A small multi-label image tagger, trained from scratch: batches of 128.
Rows from block 3 of a small multi-label image tagger, named by matrix and row number. Each number is 50 + 12 x the weight over its row's rms, rounded and kept within 0 to 99. All counts start at 0.
Before each channel's rows are labels from the 100 images, of 14976, where the channel reaches its highest value: "lies over" is the class under the peak. Only what is clearly more common there than usual is listed. The data: rendered roads seen from a driver's seat, with toy cars, trees and houses.
# pw: pointwise conv (model.blocks.3.pw.weight, 192x192x1x1), inputs 128-191

lies over: road
pw.22:43 58 45 46 47 56 38 38 31 61 37 43 43 52 24 29 38 61 58 43 49 76 43 45 17 71 51 56 46 42 48 38 67 50 47 34 55 41 24 35 19 47 51 67 67 63 50 45 59 49 30 42 42 38 41 51 55 51 54 54 51 47 42 29

lies over: car; truck
pw.186:19 18 29 48 49 63 31 58 62 52 75 61 46 60 40 81 62 50 30 61 40 44 21 42 54 44 37 61 39 38 63 64 46 58 64 43 70 60 33 50 40 64 55 49 49 52 36 43 48 35 55 43 39 62 49 38 68 46 53 43 55 39 46 54

lies over: verge
pw.80:75 73 46 44 37 55 44 74 48 50 39 46 76 50 66 40 43 65 61 37 37 44 23 50 48 44 48 41 36 38 60 76 52 48 35 41 41 49 43 55 69 45 39 41 30 29 62 55 47 58 46 35 65 40 62 70 71 75 69 30 40 48 32 47

lies over: lamp
pw.173:48 63 48 65 61 72 63 62 39 41 62 56 50 52 46 56 23 54 60 48 47 62 51 54 28 44 40 39 49 55 35 36 60 71 56 47 39 60 54 54 55 46 49 59 37 50 52 48 47 54 53 51 50 46 28 69 52 70 59 44 62 47 60 35

lies over: truck
pw.131:67 37 24 48 54 54 43 28 51 50 48 56 56 43 47 54 32 46 51 43 50 60 68 79 34 63 55 60 56 23 47 23 52 61 67 58 41 57 54 57 32 56 70 31 45 48 45 51 44 64 51 28 52 58 66 49 55 59 50 41 42 50 58 71

lies over: sky
pw.55:70 73 52 46 73 60 26 43 66 47 76 43 63 22 70 44 42 37 61 44 51 35 45 38 43 53 43 43 49 51 24 37 62 40 66 29 45 57 42 36 74 38 38 57 56 62 31 72 67 41 44 25 25 19 56 48 57 59 58 42 45 56 50 63

lies over: car
pw.99:68 75 58 33 49 50 29 38 59 62 60 52 60 43 51 50 51 46 63 69 50 36 45 23 54 53 46 55 40 47 72 71 53 49 51 58 46 57 45 28 45 41 43 54 62 34 55 41 47 33 60 41 52 45 35 45 50 42 55 38 30 38 45 23

lies over: car; truck
pw.93:48 40 45 46 45 47 36 45 52 66 83 55 39 26 55 52 52 43 44 59 54 69 46 34 58 66 56 48 51 47 34 75 66 41 49 60 62 55 30 31 50 54 39 57 49 66 25 50 54 52 32 64 45 51 35 47 44 48 63 61 55 32 52 67

lies over: truck
pw.47:62 44 67 33 64 68 48 49 66 51 53 40 47 54 50 35 52 44 34 69 45 47 55 57 28 46 64 59 41 41 19 44 57 65 56 62 66 45 53 60 38 43 45 61 43 48 55 75 59 24 52 55 63 61 50 51 66 75 66 47 48 44 69 48

lies over: marking
pw.25:49 62 51 57 43 37 49 31 38 72 54 56 42 65 61 51 73 49 36 53 50 28 51 37 37 51 70 40 52 51 58 75 37 47 58 54 59 46 39 56 59 50 56 36 65 50 45 45 47 71 49 62 41 36 48 52 43 40 50 30 50 48 24 65

lies over: house
pw.134:52 58 51 61 66 24 67 45 37 56 32 56 47 61 66 52 49 52 60 50 45 67 65 35 51 40 43 41 51 43 63 28 38 54 47 63 49 66 52 46 63 46 64 43 57 67 44 56 74 52 64 43 58 62 38 47 63 50 43 67 27 60 36 53

lies over: truck
pw.58:59 41 57 27 47 67 54 62 31 47 51 59 70 33 31 52 39 49 58 49 75 51 39 34 37 33 49 31 39 42 33 44 59 61 64 56 51 64 26 42 49 41 61 37 21 44 43 55 33 46 48 56 53 56 23 76 45 60 42 46 35 34 57 42

lies over: verge
pw.127:42 41 60 57 39 41 45 40 37 57 66 40 49 41 45 39 82 55 55 61 62 51 26 45 47 58 46 37 60 47 30 50 43 54 49 48 41 36 79 49 47 44 45 53 42 29 47 47 47 40 58 39 67 48 38 57 43 50 74 44 40 75 47 58

lies over: marking
pw.79:51 60 72 48 81 41 61 32 75 56 63 55 48 38 36 26 65 37 52 51 28 42 45 48 49 42 51 39 43 48 42 46 45 48 63 32 46 55 57 56 36 47 43 50 66 36 39 52 48 57 71 55 38 54 67 16 62 49 41 66 59 50 47 39

lies over: car
pw.152:19 38 39 44 61 39 58 70 50 40 37 47 45 28 53 34 54 69 41 48 32 61 20 46 54 49 50 36 39 46 49 50 79 36 36 52 67 73 53 45 42 43 39 57 49 76 50 60 64 38 59 47 36 47 74 60 40 45 52 68 42 44 54 47

lies over: dog
pw.169:50 38 62 50 35 45 77 48 46 57 53 43 54 42 69 46 52 62 31 30 46 60 59 54 51 50 56 43 61 39 60 74 48 51 46 66 50 44 37 41 51 24 69 43 40 28 41 60 49 45 57 46 60 34 47 57 61 67 42 52 55 45 50 53

lies over: car
pw.71:42 47 34 58 31 28 37 51 41 59 23 49 42 33 33 40 44 56 38 54 47 70 56 37 59 43 35 36 17 42 54 48 59 52 44 30 38 44 45 48 29 47 65 37 26 56 28 41 51 56 45 47 37 36 58 53 60 56 57 59 66 39 36 30

lies over: tree
pw.27:67 67 61 48 43 44 52 41 67 63 42 69 37 58 46 54 56 39 69 46 51 53 43 38 49 44 65 57 41 45 72 44 40 50 43 42 65 43 19 44 43 58 55 45 51 49 51 38 58 41 66 54 39 35 46 52 44 38 43 19 32 56 56 39

lies over: sky; truck
pw.65:57 46 61 37 49 42 47 36 47 43 74 30 61 52 26 67 44 54 38 78 89 31 38 54 69 47 39 51 42 40 52 59 55 34 50 59 52 66 54 52 50 30 41 70 63 36 46 57 33 51 40 44 38 35 44 62 41 28 44 58 36 46 40 49

lies over: sky
pw.156:48 57 41 47 60 48 44 42 51 61 60 53 57 81 51 43 55 44 73 76 52 49 42 46 59 59 45 39 44 32 74 47 52 47 42 65 53 53 56 44 30 48 26 50 44 66 75 58 55 72 45 58 72 38 57 45 55 66 69 48 39 56 45 57

lies over: verge
pw.75:32 48 40 69 42 57 56 52 46 52 65 56 48 74 55 58 36 83 48 34 50 55 51 50 61 51 72 33 40 31 43 38 40 42 53 35 58 44 42 52 60 69 47 54 48 55 30 50 65 26 59 56 57 51 52 51 32 38 41 36 49 48 40 29

lies over: car
pw.171:64 58 33 81 42 50 37 53 31 61 60 51 62 55 48 28 69 51 62 37 44 56 35 46 65 27 38 65 53 36 66 60 65 39 57 46 49 44 60 49 66 46 32 46 31 66 47 51 86 60 40 37 60 30 47 41 44 49 51 41 62 46 45 33

lies over: sky
pw.105:64 24 37 48 47 54 42 70 41 44 50 38 72 59 48 56 27 46 69 29 33 45 44 50 61 61 41 39 57 34 61 51 50 49 55 39 69 44 43 60 28 41 40 39 61 59 60 43 40 45 60 57 36 49 56 74 54 87 56 37 41 41 35 42

lies over: car
pw.125:47 56 48 48 71 39 43 57 35 49 43 34 61 48 39 40 52 44 41 73 34 35 43 38 50 44 62 40 39 76 69 35 69 53 59 33 51 77 60 43 46 49 54 59 64 52 60 57 54 40 41 30 53 72 56 39 64 65 60 27 53 63 51 37

lies over: truck
pw.69:43 34 44 49 37 59 39 45 67 38 48 51 36 44 51 54 39 54 42 52 60 43 28 56 50 52 48 64 58 29 43 34 67 58 55 45 51 49 65 75 43 48 47 46 49 44 66 58 43 48 51 53 51 48 51 47 48 45 59 63 44 59 56 56

lies over: lamp
pw.78:46 53 53 57 44 52 49 27 47 60 44 35 37 62 66 66 32 35 65 52 49 35 38 48 37 81 59 42 63 49 54 34 42 45 54 48 36 37 73 73 92 70 36 33 49 56 47 57 51 37 53 62 41 72 49 36 33 45 36 51 52 35 63 23

lies over: verge
pw.35:67 61 54 49 64 60 66 56 71 50 48 57 41 22 43 49 33 44 40 53 72 31 44 62 36 59 64 33 62 57 48 46 64 44 43 54 40 24 38 46 41 60 58 55 41 46 56 60 54 63 38 54 31 69 72 48 48 47 52 32 40 43 94 53

lies over: road
pw.182:35 71 52 52 43 34 51 48 54 53 48 48 69 45 51 61 32 36 51 33 50 63 32 51 40 52 46 50 45 49 69 65 48 51 39 35 43 57 51 34 44 36 47 49 69 52 37 38 42 48 56 38 50 58 68 45 67 52 45 52 58 52 60 54

lies over: car
pw.111:77 64 42 50 36 52 37 33 27 29 36 41 48 52 52 47 55 53 57 60 44 51 30 50 72 44 45 51 40 54 60 61 58 79 56 48 66 56 48 55 51 44 64 49 54 61 56 65 46 46 50 54 70 71 48 33 52 64 60 57 65 30 58 51

lies over: house
pw.188:34 61 46 41 39 57 52 52 61 48 33 58 45 60 46 60 72 47 54 60 51 65 46 37 34 56 65 54 49 55 59 42 47 66 52 63 37 50 28 53 45 71 40 30 46 28 60 56 53 49 67 57 38 63 52 37 57 38 51 59 46 50 44 74

lies over: verge; lamp
pw.149:54 59 70 49 61 51 61 43 46 64 44 45 39 69 51 48 53 50 71 50 60 22 59 58 57 58 58 61 44 29 40 56 52 46 45 54 51 51 69 42 73 53 56 46 45 47 64 53 60 66 55 62 52 36 35 46 43 57 59 49 44 53 58 57

lies over: car; truck
pw.56:34 37 11 32 64 53 30 38 25 25 53 45 40 38 62 50 49 56 50 76 75 45 35 34 66 51 63 57 51 58 52 59 63 53 46 51 59 40 62 53 41 30 50 46 56 59 58 78 30 39 42 31 45 47 58 52 53 64 45 42 56 43 59 57

lies over: sky
pw.52:37 38 41 41 50 50 35 67 54 52 26 61 48 48 37 51 56 47 36 49 35 47 46 46 63 46 42 50 21 36 61 61 66 60 54 26 51 46 40 35 38 46 46 57 37 58 62 51 29 48 53 37 18 63 35 73 37 37 49 65 67 46 27 36

lies over: truck
pw.142:51 54 59 46 34 64 41 35 58 49 64 62 46 52 48 59 74 53 39 64 57 47 53 43 39 27 46 46 58 53 45 50 67 34 45 70 56 51 54 63 40 30 29 45 25 42 48 57 41 42 63 50 32 45 30 50 53 40 75 62 61 45 59 36

lies over: pine
pw.191:57 59 54 51 43 48 64 74 42 55 49 63 42 30 54 45 50 60 43 42 59 58 52 71 58 31 47 68 38 48 00 31 57 61 44 30 28 42 46 53 58 59 43 40 56 48 55 59 50 54 46 58 65 47 49 43 47 52 66 51 48 51 47 54

lies over: marking
pw.103:44 44 51 47 51 37 64 61 35 32 48 43 34 67 48 80 54 54 39 44 42 46 49 48 57 43 57 67 45 49 35 53 73 63 77 47 29 57 41 42 52 47 50 59 43 43 37 52 58 88 59 62 55 33 23 61 50 63 57 43 54 66 53 43

lies over: marking
pw.161:45 50 50 48 63 43 59 57 56 50 44 33 45 44 52 68 53 69 28 41 34 32 32 55 58 72 59 66 36 39 40 41 32 71 59 69 39 77 56 39 37 47 53 46 48 36 48 65 49 59 52 53 38 66 29 55 36 54 60 46 45 55 38 42

lies over: marking
pw.38:39 60 51 38 57 50 55 42 51 44 77 37 39 26 46 50 75 52 44 37 42 53 32 35 51 67 66 61 59 52 39 38 47 29 43 49 47 51 57 28 31 50 58 46 43 76 52 41 49 56 55 55 51 61 32 66 57 39 62 43 50 58 56 43

lies over: car
pw.113:42 45 40 42 68 72 60 47 71 74 43 46 67 40 46 70 58 50 50 66 53 48 65 49 64 65 36 31 49 38 53 47 51 56 59 46 23 52 62 57 56 38 55 32 56 50 29 51 39 55 20 66 58 45 36 45 48 49 48 60 64 39 54 45

lies over: verge
pw.72:60 35 75 43 41 57 29 46 47 45 40 48 34 78 57 62 67 43 36 37 12 62 66 29 37 63 60 41 36 47 52 58 45 57 54 48 45 59 49 47 40 55 68 27 29 35 54 73 45 72 51 48 55 48 29 48 32 40 68 36 49 55 57 43

lies over: verge
pw.67:37 43 50 51 58 62 56 55 43 57 43 61 53 30 56 59 46 36 63 41 61 59 40 53 45 67 49 35 47 21 68 66 32 54 63 30 48 40 64 40 41 50 51 53 50 65 28 58 63 44 64 33 25 50 39 61 55 74 60 61 50 41 56 43

lies over: truck
pw.90:64 45 73 56 45 45 39 39 49 39 55 32 59 69 55 31 55 46 60 45 58 47 47 43 28 57 35 39 42 19 44 43 55 45 53 41 52 34 55 60 44 55 35 50 60 54 72 56 45 43 23 47 45 64 81 39 71 41 39 34 55 44 64 45

lies over: barrel
pw.174:44 44 50 40 40 50 47 52 40 52 46 60 48 51 45 68 35 41 61 64 41 37 40 60 55 73 32 69 75 52 26 49 47 53 43 55 62 27 48 55 70 59 48 61 41 59 55 54 61 46 37 37 53 72 39 31 70 46 61 52 51 34 41 51

lies over: pine
pw.40:41 57 64 57 49 56 50 65 55 65 64 41 53 38 45 65 27 60 33 59 41 45 40 63 75 43 33 76 50 64 51 75 41 31 29 56 40 57 39 66 48 43 52 52 52 50 44 36 66 70 44 40 52 36 37 36 40 53 60 48 47 40 33 50

lies over: verge
pw.167:32 51 66 37 27 57 47 62 45 61 62 66 35 59 40 46 35 47 60 38 63 58 41 62 64 40 34 58 77 52 50 25 45 32 54 40 26 43 55 57 44 31 43 54 56 65 53 33 58 50 66 51 59 38 38 78 55 71 41 51 43 60 42 62

lies over: car; truck
pw.7:44 31 55 48 63 51 58 49 61 39 63 36 53 38 47 53 57 39 65 60 65 54 43 65 41 49 50 30 34 48 69 74 50 38 39 70 79 68 34 41 48 53 40 48 59 48 40 30 32 35 39 46 34 34 66 56 53 62 41 64 46 53 47 47

lies over: barrel
pw.61:28 55 34 60 53 61 37 41 40 66 67 52 47 51 56 42 50 45 43 33 27 33 54 25 59 50 34 55 49 60 36 77 54 42 55 53 47 39 56 75 66 45 61 34 51 33 37 50 57 62 31 63 54 49 47 72 51 38 30 38 50 46 40 48

lies over: truck
pw.178:37 62 48 60 34 42 55 50 42 51 28 63 53 51 67 58 64 45 42 30 72 64 39 51 82 61 35 28 35 29 44 74 40 69 55 62 50 43 29 44 36 30 42 52 47 46 56 41 56 53 49 42 39 35 52 67 42 51 56 53 49 43 65 35

lies over: car
pw.165:52 48 57 57 43 54 49 55 52 52 76 34 80 72 39 61 56 35 32 64 41 52 44 46 63 61 41 43 64 29 43 75 59 52 59 35 85 63 82 48 19 51 44 49 53 35 43 36 60 52 43 60 43 55 57 59 62 68 31 54 58 53 51 45

lies over: verge
pw.32:39 35 36 63 20 54 43 58 61 38 31 68 41 49 51 72 58 29 59 50 42 42 51 46 52 65 68 46 58 21 29 53 55 42 50 63 41 62 36 41 37 71 49 71 51 71 21 44 58 50 46 41 41 62 57 68 41 44 47 38 37 31 63 36

lies over: sky
pw.162:55 47 61 53 56 37 54 52 37 44 51 67 62 41 73 39 38 59 44 41 73 51 70 26 42 58 54 52 34 61 67 58 37 41 45 35 33 36 33 47 45 52 51 51 46 72 38 41 40 41 61 49 72 55 59 26 39 50 61 41 49 28 76 49

lies over: sky
pw.4:42 50 53 53 39 42 48 48 42 43 50 47 53 40 65 36 65 48 30 40 36 38 48 73 38 43 54 53 21 46 26 45 23 56 43 56 54 59 43 54 55 44 57 44 53 40 61 47 56 50 52 64 38 71 73 42 41 50 71 58 49 66 57 38

lies over: truck; car
pw.0:54 55 46 52 52 48 47 66 53 63 66 43 51 41 70 25 23 56 51 48 48 55 42 59 84 42 44 32 47 57 59 60 42 67 61 54 57 47 33 35 44 51 22 47 57 40 71 59 53 72 57 38 56 50 59 68 72 63 65 82 51 50 39 45

lies over: verge
pw.163:48 45 42 49 40 55 55 51 53 31 36 75 41 78 41 42 37 49 61 52 54 65 40 59 50 44 49 42 54 41 48 71 50 16 43 49 49 56 45 36 61 62 39 36 40 59 39 58 37 66 40 40 50 32 43 59 38 50 65 43 46 38 51 34

lies over: truck
pw.73:65 52 40 37 41 60 50 61 42 73 41 62 60 44 64 50 58 55 38 48 40 62 42 83 61 15 71 59 37 44 30 40 51 36 70 40 60 45 32 83 30 39 44 40 57 18 53 84 33 45 62 41 45 49 67 45 56 36 69 48 63 45 50 51

lies over: sky
pw.91:52 50 38 21 64 53 76 48 40 33 32 55 68 36 27 57 46 52 36 56 51 56 32 40 52 58 41 63 49 46 40 33 30 62 53 54 42 57 44 58 38 41 23 44 53 78 31 44 48 56 34 50 44 55 76 42 51 55 52 70 57 82 43 36

lies over: verge
pw.151:48 41 38 60 62 43 37 47 44 32 28 54 42 52 44 61 54 36 25 57 70 42 52 62 50 71 52 61 42 47 45 81 44 49 47 47 48 49 50 39 53 55 75 38 43 40 77 52 41 60 64 35 43 37 23 48 50 59 56 25 50 46 71 28

lies over: verge
pw.57:54 72 50 56 60 66 50 72 11 34 56 39 48 64 75 64 35 40 64 70 58 27 43 49 41 36 48 50 56 67 38 40 44 62 87 43 56 51 47 40 39 45 70 53 58 50 41 58 49 44 41 40 57 59 13 64 44 51 44 50 42 59 48 40

lies over: barrel
pw.120:39 28 29 44 26 41 49 33 49 53 52 50 46 63 61 36 65 51 58 55 37 58 52 50 70 54 40 52 57 43 66 47 41 26 45 44 47 32 52 50 75 50 51 40 38 49 42 52 34 49 49 17 57 49 44 41 34 43 31 54 60 75 29 49

lies over: marking
pw.100:51 52 54 45 48 46 61 69 45 50 60 29 36 41 55 32 55 24 45 43 50 48 38 54 52 63 48 34 31 62 49 51 50 62 53 33 47 50 60 47 59 50 45 58 51 71 31 33 56 49 50 46 36 29 53 37 54 51 39 63 46 69 41 46

lies over: tree
pw.101:61 50 55 38 45 51 35 58 54 44 49 39 27 62 47 51 68 47 47 40 43 36 46 40 59 49 52 53 57 55 64 30 35 34 20 61 55 57 40 58 73 57 47 15 65 60 56 44 46 44 40 35 49 44 68 53 41 68 52 41 48 69 50 37

lies over: road
pw.157:69 55 38 45 34 50 68 38 46 52 47 62 56 50 65 37 65 35 45 29 44 47 55 71 41 40 57 36 31 51 63 43 50 49 58 48 47 69 38 37 49 30 33 62 42 24 47 36 46 32 53 46 54 62 62 49 81 39 62 51 56 56 47 37

lies over: barrel; lamp
pw.146:59 38 65 38 65 59 39 55 79 45 62 49 46 55 47 46 38 86 36 39 50 54 34 49 52 49 29 43 45 63 43 51 36 60 73 44 43 40 53 64 74 54 54 42 51 62 43 75 65 52 54 50 50 75 44 53 70 64 45 51 37 45 44 50

lies over: truck
pw.12:37 61 48 43 49 63 37 53 57 44 65 60 42 46 38 50 41 65 55 48 64 57 48 34 52 68 31 65 60 61 34 51 62 56 66 74 73 64 21 36 52 64 32 45 35 46 51 58 74 55 63 61 33 69 31 39 36 25 20 56 53 31 42 44